Rows from block 2 of a small image classifier, named by matrix and row number. Rows with one number belong to one neuron. Each number is 200 + 20 x the weight over its row's rms, rounded and kept within 0 to 999. All counts start at 0.
After each neuron's rows are labels from the 100 images, of 14848, where the neuron reaches its largest size: "responds to" is what is common among them. Only what is clearly more common there than usual is listed. The data: simulated fluorescence microscopy of cells. In brackets: how many of the 100.
# gate: MLP gate (model.blocks.2.mlp.gate.weight, 576x192), inputs 64-127
# fc1: MLP up (model.blocks.2.mlp.fc1.weight, 576x192), inputs 64-127
# fc2: MLP down (model.blocks.2.mlp.fc2.weight, 192x576, transposed), outputs 64-127

gate.337,200,193,196,205,195,192,231,205,210,184,195,242,188,208,205,211,238,178,187,202,194,192,190,197,181,198,199,212,186,199,191,221,203,188,193,231,193,191,246,228,180,160,199,197,192,206,193,178,206,200,203,210,183,192,184,205,185,183,228,202,193,178,194,188
fc1.337,176,212,218,204,214,180,212,185,220,208,228,237,218,185,202,199,210,182,205,195,161,203,190,219,207,209,208,231,220,219,241,169,199,177,190,259,181,200,210,225,197,164,191,186,220,207,195,197,206,214,240,216,186,213,193,171,194,186,213,165,221,193,214,204
fc2.337,212,193,204,201,216,180,192,200,213,187,243,209,205,219,221,188,169,193,167,189,227,224,231,220,182,176,218,201,193,217,231,191,173,172,192,195,195,174,186,212,229,189,165,178,239,208,197,198,164,188,211,193,189,166,211,189,174,195,229,202,239,208,214,202
responds to: out of focus (44); smooth cytoplasm (30)

gate.535,183,189,196,203,156,209,188,202,220,203,194,189,175,212,192,192,188,233,182,198,186,197,182,195,190,225,217,182,210,210,194,228,208,202,187,178,216,199,211,190,215,211,255,203,223,208,180,208,205,200,195,217,222,204,188,205,211,220,164,214,177,175,201,190
fc1.535,211,171,186,204,200,199,224,203,220,186,218,227,186,213,176,205,196,170,158,188,193,219,216,174,193,240,214,213,221,207,190,208,166,202,213,182,196,189,190,219,211,239,207,218,198,207,192,184,215,225,257,193,173,184,209,191,204,219,190,209,198,183,193,198
fc2.535,208,200,185,154,202,225,214,228,179,247,156,223,230,231,226,205,193,208,214,223,186,199,218,201,220,232,180,189,212,187,162,224,215,225,205,211,194,210,213,231,189,191,184,179,195,235,221,194,194,220,180,217,201,202,201,190,208,209,172,220,183,207,182,204
responds to: magenta stain (45); long thin cells (38)

gate.241,229,194,198,221,216,170,201,200,220,175,190,180,178,193,198,195,130,184,196,171,175,243,173,181,181,240,210,206,227,187,176,226,184,161,191,193,203,195,219,209,170,176,220,180,186,208,200,207,188,198,200,194,210,219,206,210,223,233,217,205,234,182,200,224
fc1.241,218,205,177,191,139,191,237,203,223,194,201,162,214,199,219,202,174,185,150,185,193,179,186,162,180,204,199,199,198,195,177,193,197,216,199,213,187,196,228,204,205,152,182,189,203,202,193,172,216,221,227,226,229,159,214,213,237,211,221,198,208,206,209,203
fc2.241,188,207,211,178,203,205,186,219,201,194,214,227,213,226,203,199,182,195,208,194,180,188,212,196,187,235,186,192,158,195,181,226,198,220,199,203,196,233,196,220,198,244,214,191,220,182,198,182,198,218,200,223,194,195,184,211,184,234,216,216,224,180,187,201
responds to: vacuoles (63)

gate.512,162,217,204,221,216,220,177,247,207,221,183,194,164,153,187,206,216,158,227,193,185,218,184,214,176,210,209,210,164,186,181,207,216,185,173,198,245,185,209,198,177,200,220,203,191,189,194,215,204,196,188,198,185,234,191,213,189,182,214,202,168,216,180,185
fc1.512,186,237,187,222,183,195,211,206,211,174,191,231,190,170,196,211,172,182,178,195,221,222,225,191,212,209,195,169,179,217,199,229,195,229,186,222,201,176,198,193,193,189,216,183,206,190,215,180,182,190,256,187,181,192,208,205,192,193,236,217,190,215,176,189
fc2.512,169,191,196,204,221,196,177,191,206,215,236,212,199,215,194,193,199,237,206,193,173,225,214,201,203,200,219,188,175,190,224,195,184,168,217,209,192,191,216,199,199,204,218,206,233,189,199,209,183,187,198,193,204,226,188,205,158,206,201,179,220,192,212,177
responds to: fibres (43); membrane rim (34)

gate.7,167,238,184,226,227,220,174,167,203,221,191,227,180,177,192,239,188,219,241,209,201,207,236,227,207,207,192,180,193,189,209,250,218,200,178,193,217,204,210,192,205,201,203,178,211,193,237,230,185,200,172,172,202,241,172,214,164,167,189,219,207,217,190,185
fc1.7,203,206,209,214,213,195,179,237,247,201,193,179,159,170,200,204,209,183,212,182,201,245,156,200,186,246,207,215,196,212,196,221,207,227,203,195,224,180,193,188,146,199,216,207,147,179,187,209,211,183,195,212,184,201,165,172,202,199,210,178,167,184,199,181
fc2.7,180,186,196,193,206,228,194,205,164,231,161,196,215,208,221,205,213,213,194,203,159,220,187,214,172,182,194,212,190,184,184,186,235,193,173,208,202,198,207,189,192,193,193,201,189,213,195,222,188,194,188,178,189,233,235,195,193,215,180,184,176,184,221,196
responds to: fibres (74)

gate.517,183,199,178,240,201,164,188,222,185,166,210,199,180,214,157,196,217,164,201,222,184,198,199,226,187,187,173,196,227,232,236,200,197,195,191,212,189,200,184,196,197,230,198,184,212,188,187,202,211,235,212,197,234,194,213,189,180,185,178,222,225,229,194,248
fc1.517,180,203,228,194,185,213,233,169,195,207,198,210,191,196,215,187,239,213,185,229,223,199,224,206,163,160,200,204,199,240,217,177,206,227,222,216,190,165,194,183,203,219,217,213,196,181,199,178,243,191,186,199,222,155,207,186,199,186,153,199,177,162,209,172
fc2.517,200,196,201,183,177,165,178,176,202,219,187,192,212,244,172,162,202,219,153,212,186,256,226,223,205,192,214,213,202,218,206,186,173,205,203,200,175,126,230,209,203,200,178,215,194,226,224,177,160,186,227,154,194,205,195,208,192,231,196,177,188,218,203,212
responds to: magenta stain (43)

gate.247,191,219,216,196,197,217,237,188,184,196,173,251,185,195,162,221,184,181,254,194,182,198,224,184,185,194,167,180,188,191,173,208,195,183,195,195,194,240,178,200,222,241,223,219,210,196,190,197,220,207,222,174,198,159,219,189,179,198,209,218,212,194,198,194
fc1.247,209,216,210,180,189,203,193,181,176,218,183,205,202,219,181,203,172,167,216,238,164,180,221,194,214,171,208,179,208,184,195,192,190,223,170,163,181,190,193,188,231,202,187,204,199,190,222,208,190,228,173,181,214,220,195,218,195,199,171,224,201,222,190,196
fc2.247,203,212,209,239,225,170,195,190,203,182,215,144,222,185,186,202,229,196,209,199,195,191,178,183,195,185,210,195,178,171,242,209,209,210,203,215,178,204,165,179,216,165,195,179,202,171,168,156,196,222,178,211,236,189,228,204,197,176,187,200,200,223,200,186
responds to: long thin cells (79); crowded (53); cells: ten or more (53); yellow stain (52)

gate.454,198,173,149,195,187,163,242,227,181,194,206,178,172,204,197,180,192,232,170,234,208,216,204,199,167,194,248,196,221,215,188,196,224,219,210,182,204,194,209,197,178,179,182,204,210,184,202,204,202,201,177,183,210,182,209,213,209,184,214,194,179,198,179,222
fc1.454,204,195,200,195,175,178,209,222,192,188,199,197,203,208,186,185,189,221,206,215,196,200,201,222,171,204,184,202,197,249,185,203,197,239,191,184,167,190,207,199,204,149,197,204,182,189,227,200,182,206,209,188,208,196,217,192,228,184,186,181,155,204,225,160
fc2.454,197,247,214,163,202,193,221,193,215,226,184,175,195,183,212,190,208,217,206,201,207,210,178,229,212,182,178,218,184,202,231,178,197,249,202,218,193,193,232,212,167,186,194,139,213,211,205,203,237,220,209,232,193,185,147,188,192,230,230,215,185,213,175,256
responds to: fibres (77)

gate.115,215,226,211,188,179,196,212,199,221,210,150,210,198,198,212,213,174,189,149,172,165,205,212,174,201,191,216,197,197,233,223,197,201,216,197,240,189,178,208,198,246,171,194,201,203,224,192,197,242,193,217,162,190,184,189,172,197,190,254,207,193,164,207,166
fc1.115,210,194,188,188,251,215,201,206,227,213,180,196,213,151,217,212,221,182,213,166,187,219,206,223,177,217,191,197,212,180,205,192,227,199,200,202,226,224,252,180,159,196,193,215,184,209,183,239,214,225,218,225,170,175,177,200,201,214,212,190,186,203,205,199
fc2.115,176,216,160,194,210,204,175,195,220,192,227,199,192,215,186,222,175,234,219,169,197,220,196,210,204,171,207,194,186,192,203,188,194,199,196,168,180,228,177,192,234,175,202,200,193,208,221,151,188,236,216,198,214,180,227,193,175,178,199,196,200,218,191,189
responds to: long thin cells (41)

gate.50,207,177,190,196,195,187,209,191,197,189,218,228,176,203,206,173,177,200,171,198,199,206,214,225,199,222,219,219,201,215,213,198,205,197,207,235,226,195,216,201,196,212,224,228,247,220,201,223,216,210,201,203,211,208,172,195,198,193,235,191,187,168,210,196
fc1.50,206,235,202,188,195,218,203,186,196,209,150,146,216,199,197,235,258,185,215,185,200,189,215,173,183,177,200,184,218,169,192,208,199,232,233,185,209,227,227,165,228,204,170,189,155,194,184,198,190,179,191,212,197,175,201,203,198,188,184,198,201,210,171,186
fc2.50,195,165,197,225,201,205,212,189,181,179,198,158,214,190,217,207,207,212,205,176,206,193,217,181,213,206,183,185,218,202,202,193,197,183,196,233,208,191,178,202,232,163,175,230,160,200,210,224,199,215,227,199,167,210,210,196,208,191,187,189,201,203,197,174
responds to: out of focus (42)

gate.335,193,186,232,210,193,208,201,220,199,215,188,175,170,198,151,217,235,192,192,209,168,205,198,173,193,202,180,186,217,181,187,179,214,238,198,142,209,165,192,160,190,210,211,180,210,190,192,185,195,200,213,195,205,167,181,211,211,226,192,198,162,173,198,177
fc1.335,184,236,202,197,184,198,160,204,194,222,234,208,191,252,211,208,195,216,210,231,186,211,242,230,233,202,182,173,190,214,182,225,202,226,178,196,188,182,190,196,209,178,170,192,231,193,235,240,205,218,175,199,223,225,181,217,178,159,148,232,187,225,241,197
fc2.335,232,228,161,185,192,183,206,206,197,240,164,198,232,177,193,185,200,197,211,175,217,182,193,159,205,204,211,180,167,231,190,228,231,208,228,194,198,197,191,209,207,212,194,211,213,173,198,179,198,180,184,175,176,204,256,213,196,226,223,223,200,186,197,192
responds to: membrane rim (74)

gate.60,221,176,208,169,204,192,210,186,165,212,196,221,210,223,187,183,177,223,168,166,183,194,188,212,196,214,170,231,194,193,160,235,199,201,194,191,218,238,185,187,178,209,191,200,220,219,171,163,176,205,205,215,209,169,236,200,222,226,191,195,194,192,218,193
fc1.60,184,209,197,197,181,199,190,204,253,191,196,174,204,157,194,187,153,177,188,202,210,209,189,206,200,196,260,189,199,205,238,175,207,192,214,232,174,150,214,236,207,238,202,199,180,167,223,217,213,175,208,213,160,229,194,209,214,220,237,189,218,201,201,182
fc2.60,188,204,197,222,186,187,182,196,218,190,226,204,174,200,227,217,187,197,177,226,227,180,231,190,220,197,212,189,196,232,217,186,169,208,189,212,172,167,208,200,193,215,184,188,203,178,221,221,204,167,191,184,180,229,157,236,219,203,194,185,199,200,213,186
responds to: fibres (63)

gate.110,185,229,204,196,175,192,203,195,175,210,166,207,212,153,195,194,250,184,174,195,231,176,225,231,164,197,206,221,183,209,202,211,211,214,232,238,202,197,248,191,197,222,202,195,243,219,185,218,206,204,188,203,224,188,197,194,198,176,220,207,184,198,217,201
fc1.110,195,170,208,201,189,236,224,187,183,173,204,230,214,193,187,197,173,188,218,178,202,197,167,183,194,207,206,210,174,192,211,210,174,188,201,184,211,224,196,213,191,211,248,217,188,220,167,150,210,176,202,209,179,189,221,180,204,205,218,199,217,208,166,192
fc2.110,191,164,203,175,207,220,187,214,183,216,234,195,210,207,217,171,191,186,171,169,221,236,209,222,153,224,213,226,172,206,186,187,174,160,210,193,214,220,246,211,238,231,217,205,213,217,188,194,203,229,197,236,198,191,199,179,203,199,237,180,220,206,208,205
responds to: long thin cells (60)

gate.206,197,178,185,196,207,186,188,220,183,219,217,230,220,227,227,192,189,138,180,220,212,195,189,225,185,192,165,194,181,187,164,214,214,180,192,231,212,219,222,217,187,167,215,158,237,215,214,187,202,212,208,213,202,191,215,184,204,222,217,198,184,240,230,224
fc1.206,182,195,215,204,199,167,163,199,209,215,208,159,195,202,187,203,215,224,204,195,243,229,212,188,202,209,232,168,201,185,201,228,199,197,190,161,211,201,172,216,204,199,190,228,199,180,187,196,188,188,199,203,226,165,178,228,196,180,194,173,224,213,204,209
fc2.206,189,233,212,227,219,185,214,234,225,220,182,154,195,205,201,222,257,217,200,219,225,227,210,153,188,222,218,193,213,209,195,213,191,262,205,189,183,194,194,209,210,198,181,220,174,200,195,157,215,219,204,166,217,148,195,205,185,201,197,182,180,184,198,201
responds to: out of focus (49); red stain (42); smooth cytoplasm (34)

gate.420,173,211,202,214,182,205,246,212,187,176,203,210,200,207,209,201,211,197,243,220,160,165,159,173,218,183,211,201,225,184,158,169,201,171,193,224,197,199,200,221,195,158,195,169,206,205,195,205,226,192,251,205,220,188,199,219,220,188,193,208,184,199,170,186
fc1.420,216,201,172,210,173,214,177,187,193,199,209,189,191,218,202,202,247,211,193,242,252,175,219,203,243,182,183,205,219,173,202,201,195,196,215,178,203,198,232,173,160,187,209,216,218,199,219,232,189,207,184,196,219,200,184,200,195,193,182,217,191,226,196,187
fc2.420,204,206,211,202,217,202,177,208,205,216,179,182,202,184,208,203,243,192,190,208,214,208,199,196,189,224,158,216,215,209,171,197,165,202,204,196,189,223,217,207,196,225,173,172,205,204,191,213,221,185,193,217,184,211,173,209,229,204,189,182,187,179,198,191
responds to: long thin cells (60); out of focus (49)

gate.21,193,184,206,216,203,186,204,185,222,158,229,191,206,219,214,202,219,188,219,178,226,222,175,143,172,166,240,190,177,203,209,237,191,182,211,206,169,226,193,190,192,159,223,214,184,212,180,171,217,205,200,203,210,155,211,195,225,203,209,187,183,181,200,171
fc1.21,196,214,177,200,227,192,166,204,212,234,134,188,213,192,191,216,245,202,189,225,214,209,242,215,218,195,196,219,222,199,226,154,191,260,197,165,189,190,218,202,214,259,169,200,178,201,209,230,189,197,173,182,191,216,181,192,203,209,172,190,207,164,234,235
fc2.21,216,159,214,239,219,190,203,198,204,182,197,231,185,175,199,211,185,206,191,192,173,213,213,190,233,214,230,205,223,228,214,179,225,152,179,199,201,162,179,177,204,200,184,231,188,196,180,230,207,208,193,187,199,202,183,191,198,184,192,174,214,165,205,204
responds to: out of focus (47); vacuoles (31)

gate.405,170,245,198,217,178,208,158,224,196,191,186,198,219,148,192,209,200,199,232,180,193,211,174,210,220,199,215,183,192,202,221,231,199,206,194,220,219,146,195,205,194,216,217,198,213,194,190,209,190,187,211,209,194,216,193,194,212,188,237,195,182,197,148,165
fc1.405,206,194,203,214,188,195,202,224,234,173,203,194,157,169,209,179,174,188,168,215,220,224,204,203,179,204,203,197,196,210,199,220,228,222,188,208,194,164,199,226,168,195,213,190,148,181,211,191,224,214,200,205,172,197,181,206,194,195,217,214,182,204,180,207
fc2.405,192,170,203,210,198,210,174,175,198,213,210,210,209,233,198,210,206,183,228,186,162,239,218,198,199,205,196,172,221,201,199,217,212,192,227,211,228,182,206,181,229,228,208,235,186,220,216,253,201,225,200,197,193,213,184,162,196,194,172,189,191,194,217,191
responds to: fibres (50); membrane rim (35)

gate.49,211,192,197,197,237,237,175,183,178,230,163,224,198,193,233,169,182,196,171,181,219,209,234,181,156,213,195,198,189,209,186,237,199,203,196,227,211,215,240,227,211,212,198,213,236,210,206,177,218,180,182,199,180,190,196,240,210,182,230,210,206,164,225,180
fc1.49,211,211,198,203,185,194,189,202,233,193,191,149,232,211,185,205,220,199,177,178,233,216,197,154,208,188,207,201,193,202,184,255,164,200,237,198,200,185,179,207,198,214,175,208,170,183,195,191,198,191,206,199,197,192,219,216,224,225,215,201,224,186,174,188
fc2.49,200,184,196,199,196,205,231,179,199,212,181,154,210,212,212,199,194,218,178,148,217,174,207,175,184,222,194,207,175,196,177,231,169,198,198,194,231,229,210,207,214,198,176,209,161,187,190,157,205,189,196,194,170,167,180,186,210,236,214,211,200,211,198,171
responds to: out of focus (44)

gate.176,191,161,175,201,200,207,164,235,214,230,216,171,186,212,210,176,181,198,196,179,177,209,178,173,189,181,199,193,187,209,206,191,209,172,209,173,221,230,232,225,198,192,199,219,244,206,202,209,241,224,178,218,192,178,161,199,207,214,203,201,167,191,204,159
fc1.176,208,199,193,204,200,188,200,216,210,188,180,228,200,230,224,225,197,160,220,200,218,214,198,206,223,207,194,218,191,183,153,214,226,193,185,219,223,218,186,189,176,142,231,245,205,206,175,232,214,225,193,208,205,222,173,167,188,183,185,199,214,201,210,210
fc2.176,215,193,165,179,183,189,208,212,221,186,257,225,166,197,179,198,192,204,192,238,216,205,216,214,208,212,213,204,172,172,174,201,183,200,218,177,186,184,156,202,171,217,212,208,234,171,235,198,179,180,207,219,214,213,200,220,194,204,201,203,219,166,199,182
responds to: crowded (53); cells: ten or more (53)

gate.363,176,251,192,196,170,168,171,209,216,220,148,177,163,201,203,213,243,221,170,235,230,197,216,211,189,192,227,186,234,197,220,215,210,223,205,197,204,197,208,205,202,196,161,183,216,176,226,219,193,214,206,189,210,194,170,209,183,197,212,203,193,223,204,245
fc1.363,213,206,194,180,162,195,188,210,208,205,209,203,199,220,181,197,171,185,169,185,187,210,208,194,188,168,191,180,227,224,209,189,168,152,197,189,196,210,197,227,257,245,212,176,197,209,207,183,210,189,223,198,202,164,201,200,199,229,230,191,249,168,208,210
fc2.363,180,211,221,206,177,217,169,205,178,220,211,187,218,207,177,192,201,191,163,213,181,213,218,185,182,246,184,211,246,215,177,214,176,230,201,214,198,211,224,185,211,234,217,213,205,235,182,205,213,241,221,201,238,183,173,194,192,172,181,189,193,188,189,214
responds to: long thin cells (31)

gate.198,176,203,210,212,219,219,172,195,194,205,194,239,214,181,187,195,191,187,215,198,198,196,217,201,245,198,182,175,193,204,223,204,201,201,210,224,215,201,222,225,172,198,209,200,173,211,247,210,175,173,200,171,196,227,187,180,183,210,212,209,203,201,182,170
fc1.198,182,213,263,200,232,202,213,178,227,212,158,195,204,179,222,213,196,220,177,205,213,220,199,178,214,240,209,202,202,201,227,202,234,206,191,206,197,191,208,203,192,191,208,181,151,230,206,175,192,182,185,205,154,198,174,208,191,213,235,177,201,199,224,230
fc2.198,216,197,186,188,200,195,249,188,192,217,162,195,192,204,238,224,208,191,198,176,185,219,195,177,199,195,175,179,200,196,184,171,210,204,196,179,230,201,173,185,217,209,193,200,176,206,197,212,207,217,235,205,171,162,187,187,197,245,199,184,172,196,223,206
responds to: out of focus (58); smooth cytoplasm (35)

gate.518,173,216,186,226,175,182,193,207,209,171,216,193,178,174,175,203,195,187,165,229,203,203,237,186,206,213,197,190,182,218,254,184,189,199,199,199,176,234,224,202,202,219,199,187,205,179,219,178,199,209,226,209,214,185,217,220,191,196,226,201,243,195,193,221
fc1.518,201,184,197,208,218,206,184,204,183,174,241,210,189,209,184,195,191,175,198,192,201,209,222,153,196,227,205,231,164,208,166,200,155,200,217,216,192,222,226,185,216,159,206,224,184,216,175,202,190,197,220,203,210,225,199,227,199,193,196,198,213,211,203,228
fc2.518,212,232,205,177,172,201,153,214,213,189,173,163,206,186,177,191,210,188,213,180,194,194,199,202,205,205,221,191,193,177,188,214,209,213,207,235,204,216,226,213,209,214,211,217,193,155,174,196,205,221,192,213,234,181,223,217,214,228,185,210,196,225,207,205
responds to: fibres (50); vacuoles (35)

gate.482,234,201,198,199,165,205,258,185,189,196,182,215,205,157,195,182,192,205,225,229,211,164,181,205,201,216,211,203,211,200,187,212,187,189,216,210,209,195,231,226,164,173,193,215,178,191,220,234,184,198,206,224,205,220,212,196,195,187,199,218,205,202,184,206
fc1.482,206,203,227,210,229,233,198,189,213,227,185,209,215,170,196,202,222,177,186,194,172,181,186,177,210,216,224,226,169,203,237,235,230,222,204,211,201,217,202,205,181,215,198,197,176,216,173,198,203,205,158,199,201,211,192,218,196,199,198,200,182,172,236,179
fc2.482,217,168,205,195,177,194,220,212,194,195,203,200,196,205,250,200,183,198,201,192,206,212,210,160,236,200,205,153,208,200,190,200,226,228,214,219,192,207,213,195,202,182,208,181,154,233,211,218,207,221,226,199,200,161,196,231,218,221,185,204,176,209,234,211
responds to: magenta stain (70); cells: three to five (54); fragmented nuclei (34)

gate.222,221,202,213,214,214,189,180,198,204,192,160,190,201,211,219,213,208,229,166,207,213,213,226,156,192,203,209,199,211,200,182,170,179,245,216,194,176,198,234,194,181,210,180,191,213,184,220,204,187,193,185,201,199,191,196,214,204,226,206,172,214,169,211,170
fc1.222,191,225,225,191,179,210,155,200,197,221,217,191,196,238,206,205,217,219,183,215,195,188,221,215,242,188,157,207,180,182,211,212,196,210,207,227,176,178,217,206,174,180,184,179,218,183,231,196,178,199,166,191,224,254,180,251,198,209,176,196,204,196,216,203
fc2.222,226,201,158,203,208,210,199,162,201,219,166,220,206,212,158,217,171,192,208,202,186,194,223,219,221,191,215,186,249,182,223,192,199,177,217,146,218,210,219,191,226,201,186,174,217,205,225,216,161,195,209,202,188,208,221,194,187,177,184,232,210,222,191,210
responds to: ring around the nucleus (43)

gate.509,237,236,200,217,198,187,219,212,190,170,196,159,211,207,216,208,190,179,200,207,244,168,188,212,218,183,209,218,199,196,130,204,204,234,183,174,178,228,144,208,181,168,180,202,183,175,204,172,204,195,158,197,223,201,231,212,208,212,211,203,202,199,204,209
fc1.509,225,208,194,185,195,217,223,202,194,195,214,162,196,197,196,202,198,159,173,148,186,205,198,175,183,208,187,209,221,168,161,204,192,226,213,191,222,188,168,188,213,193,211,195,206,186,168,186,197,197,217,204,180,219,194,231,204,205,208,195,218,183,196,195
fc2.509,214,199,216,225,211,185,169,207,215,192,191,221,194,194,161,200,188,207,211,162,144,228,201,181,192,229,245,214,205,184,214,196,238,204,205,163,202,203,151,179,201,188,218,200,214,198,191,192,188,222,191,190,196,208,250,189,192,208,207,192,206,158,192,182
responds to: vacuoles (31)

gate.130,183,187,182,223,195,174,218,220,210,169,187,204,186,187,214,185,178,159,237,163,195,231,200,187,164,205,231,183,165,212,195,231,190,169,211,193,224,180,195,222,225,228,209,223,216,173,207,223,218,177,187,187,189,206,211,193,191,206,220,211,211,199,193,210
fc1.130,158,212,175,216,180,189,204,225,206,178,193,206,194,172,201,193,178,209,173,166,221,221,214,185,167,162,190,192,173,202,204,185,197,202,207,223,183,201,196,218,223,176,192,202,180,196,219,170,203,192,221,186,173,158,206,200,215,199,238,209,188,221,174,195
fc2.130,183,214,194,209,182,214,220,198,212,194,173,147,193,216,193,221,238,217,221,218,182,178,175,168,184,189,213,212,197,204,201,170,186,242,210,203,188,214,203,201,203,186,191,219,188,190,158,181,225,211,188,186,228,187,202,190,185,201,206,187,237,184,200,218
responds to: long thin cells (34)

gate.66,195,223,166,193,239,222,170,192,220,201,202,185,198,197,179,211,219,185,175,191,181,187,240,201,245,216,217,199,227,185,205,169,221,179,188,181,185,216,220,169,207,176,197,203,210,199,188,198,170,176,210,206,209,211,229,227,190,187,163,206,217,220,211,180
fc1.66,175,187,252,198,178,223,197,208,165,217,189,198,183,180,202,201,212,227,208,182,199,175,204,197,188,216,148,198,198,178,193,206,208,242,227,218,207,241,183,219,191,244,195,203,196,201,211,237,187,215,195,206,212,200,176,197,204,207,207,200,179,185,207,188
fc2.66,203,182,189,184,197,200,229,176,169,209,190,183,197,174,190,194,228,193,209,179,138,168,193,196,188,212,158,217,212,185,183,164,233,186,185,176,224,221,170,192,210,196,155,189,187,212,188,191,205,201,199,197,215,198,190,191,227,201,184,214,199,238,204,200
responds to: ring around the nucleus (36)

gate.287,220,229,205,213,221,195,188,204,223,190,183,167,192,170,176,208,224,212,224,178,202,218,200,194,187,213,223,198,217,195,208,210,193,193,221,182,204,213,211,192,218,210,210,190,206,162,164,205,209,167,199,229,255,198,209,183,197,181,172,195,221,186,215,182
fc1.287,242,179,192,185,179,163,218,204,195,198,202,184,234,211,217,191,228,209,197,196,191,190,187,131,185,165,199,195,225,221,235,164,205,200,217,230,194,179,225,204,217,178,169,222,177,215,190,222,205,203,208,198,205,185,204,201,209,207,231,207,188,163,200,201
fc2.287,222,235,166,202,202,204,216,177,184,220,160,196,201,208,176,207,237,176,190,200,210,177,236,211,172,161,157,207,206,194,158,221,206,223,222,192,207,207,185,199,222,196,146,167,207,187,223,240,179,215,166,192,227,182,194,204,199,196,197,227,170,182,202,209
responds to: ring around the nucleus (50)

gate.41,154,208,213,211,196,176,207,217,186,188,189,199,164,208,218,191,240,203,208,198,172,206,209,200,201,219,146,196,181,199,174,227,210,213,197,204,220,230,192,194,174,176,183,182,223,181,224,217,208,225,203,191,213,173,168,217,186,214,234,190,195,193,187,187
fc1.41,226,179,207,175,197,166,212,220,221,207,181,172,233,227,213,208,160,212,247,197,187,229,178,207,204,233,181,169,224,208,209,157,190,180,210,180,198,205,211,221,207,229,162,229,204,185,195,208,184,194,210,199,165,209,201,178,171,250,226,203,229,225,173,237
fc2.41,218,170,186,210,214,196,224,166,192,181,249,203,213,194,195,206,212,208,206,199,224,202,213,237,189,179,201,222,175,190,211,181,209,201,201,138,185,224,174,163,207,182,200,160,191,200,207,162,196,249,197,218,218,203,208,225,207,196,195,199,195,207,192,226
responds to: crowded (65); cells: ten or more (65)

gate.531,160,228,215,202,201,212,164,210,222,211,202,205,182,222,155,232,220,202,184,213,187,228,232,202,204,206,198,196,210,193,189,212,183,223,166,143,192,209,209,180,214,182,232,180,184,212,191,166,210,224,211,179,204,183,188,195,197,157,155,199,207,200,219,190
fc1.531,203,189,197,219,231,179,228,207,229,169,213,185,191,180,197,204,183,206,197,171,200,227,170,174,177,217,223,244,195,215,214,156,181,195,232,232,222,228,216,208,184,190,210,216,176,191,175,189,221,183,226,221,187,204,187,167,177,213,236,177,238,173,155,211
fc2.531,169,161,227,204,222,216,202,202,203,193,197,187,221,198,215,220,206,182,205,193,209,226,189,223,170,208,196,230,224,178,202,192,206,164,185,225,219,202,207,193,218,190,219,203,169,244,201,220,195,190,209,225,177,209,213,142,221,188,185,180,209,209,222,220
responds to: membrane rim (100)

gate.31,158,196,207,216,248,212,189,198,214,200,204,234,192,177,194,201,196,186,169,195,208,188,198,183,205,204,220,195,188,190,175,240,202,216,182,216,212,201,228,241,211,184,192,214,180,209,210,226,210,204,212,196,155,256,186,184,184,171,252,208,189,196,197,176
fc1.31,226,178,171,205,211,163,188,212,193,170,196,178,211,227,202,204,218,267,226,194,234,199,197,165,249,196,207,188,218,207,172,237,204,186,212,184,201,179,180,180,171,167,212,241,211,165,188,188,201,189,184,197,209,210,212,185,212,251,190,194,204,182,179,173
fc2.31,222,195,195,226,256,211,169,210,200,223,205,187,217,182,201,178,192,212,179,204,216,179,218,192,203,247,198,195,229,220,208,186,229,204,207,197,198,193,232,187,209,237,203,227,205,202,198,190,192,193,173,203,184,229,248,163,207,158,169,205,194,215,171,160
responds to: magenta stain (70)

gate.109,185,186,187,235,208,177,231,204,184,195,203,232,183,186,187,197,178,220,201,228,164,225,166,204,228,220,190,222,229,218,183,200,196,176,209,179,206,188,192,235,138,190,190,194,207,181,197,210,210,202,202,188,209,233,217,226,226,177,176,202,190,173,169,227
fc1.109,170,231,223,193,179,187,196,194,195,227,192,202,185,197,233,205,228,205,170,181,223,178,228,220,231,178,181,209,193,209,164,221,206,163,224,229,226,189,221,181,219,212,198,189,228,219,207,218,230,194,203,205,207,181,157,209,174,194,213,186,229,179,217,226
fc2.109,223,214,188,196,165,177,194,210,207,202,181,204,219,206,204,207,221,227,184,180,218,194,233,178,179,204,204,229,204,225,191,200,191,218,212,192,196,222,249,225,242,194,176,201,205,218,214,226,226,222,205,206,209,208,181,194,217,224,209,222,206,134,204,227
responds to: long thin cells (55)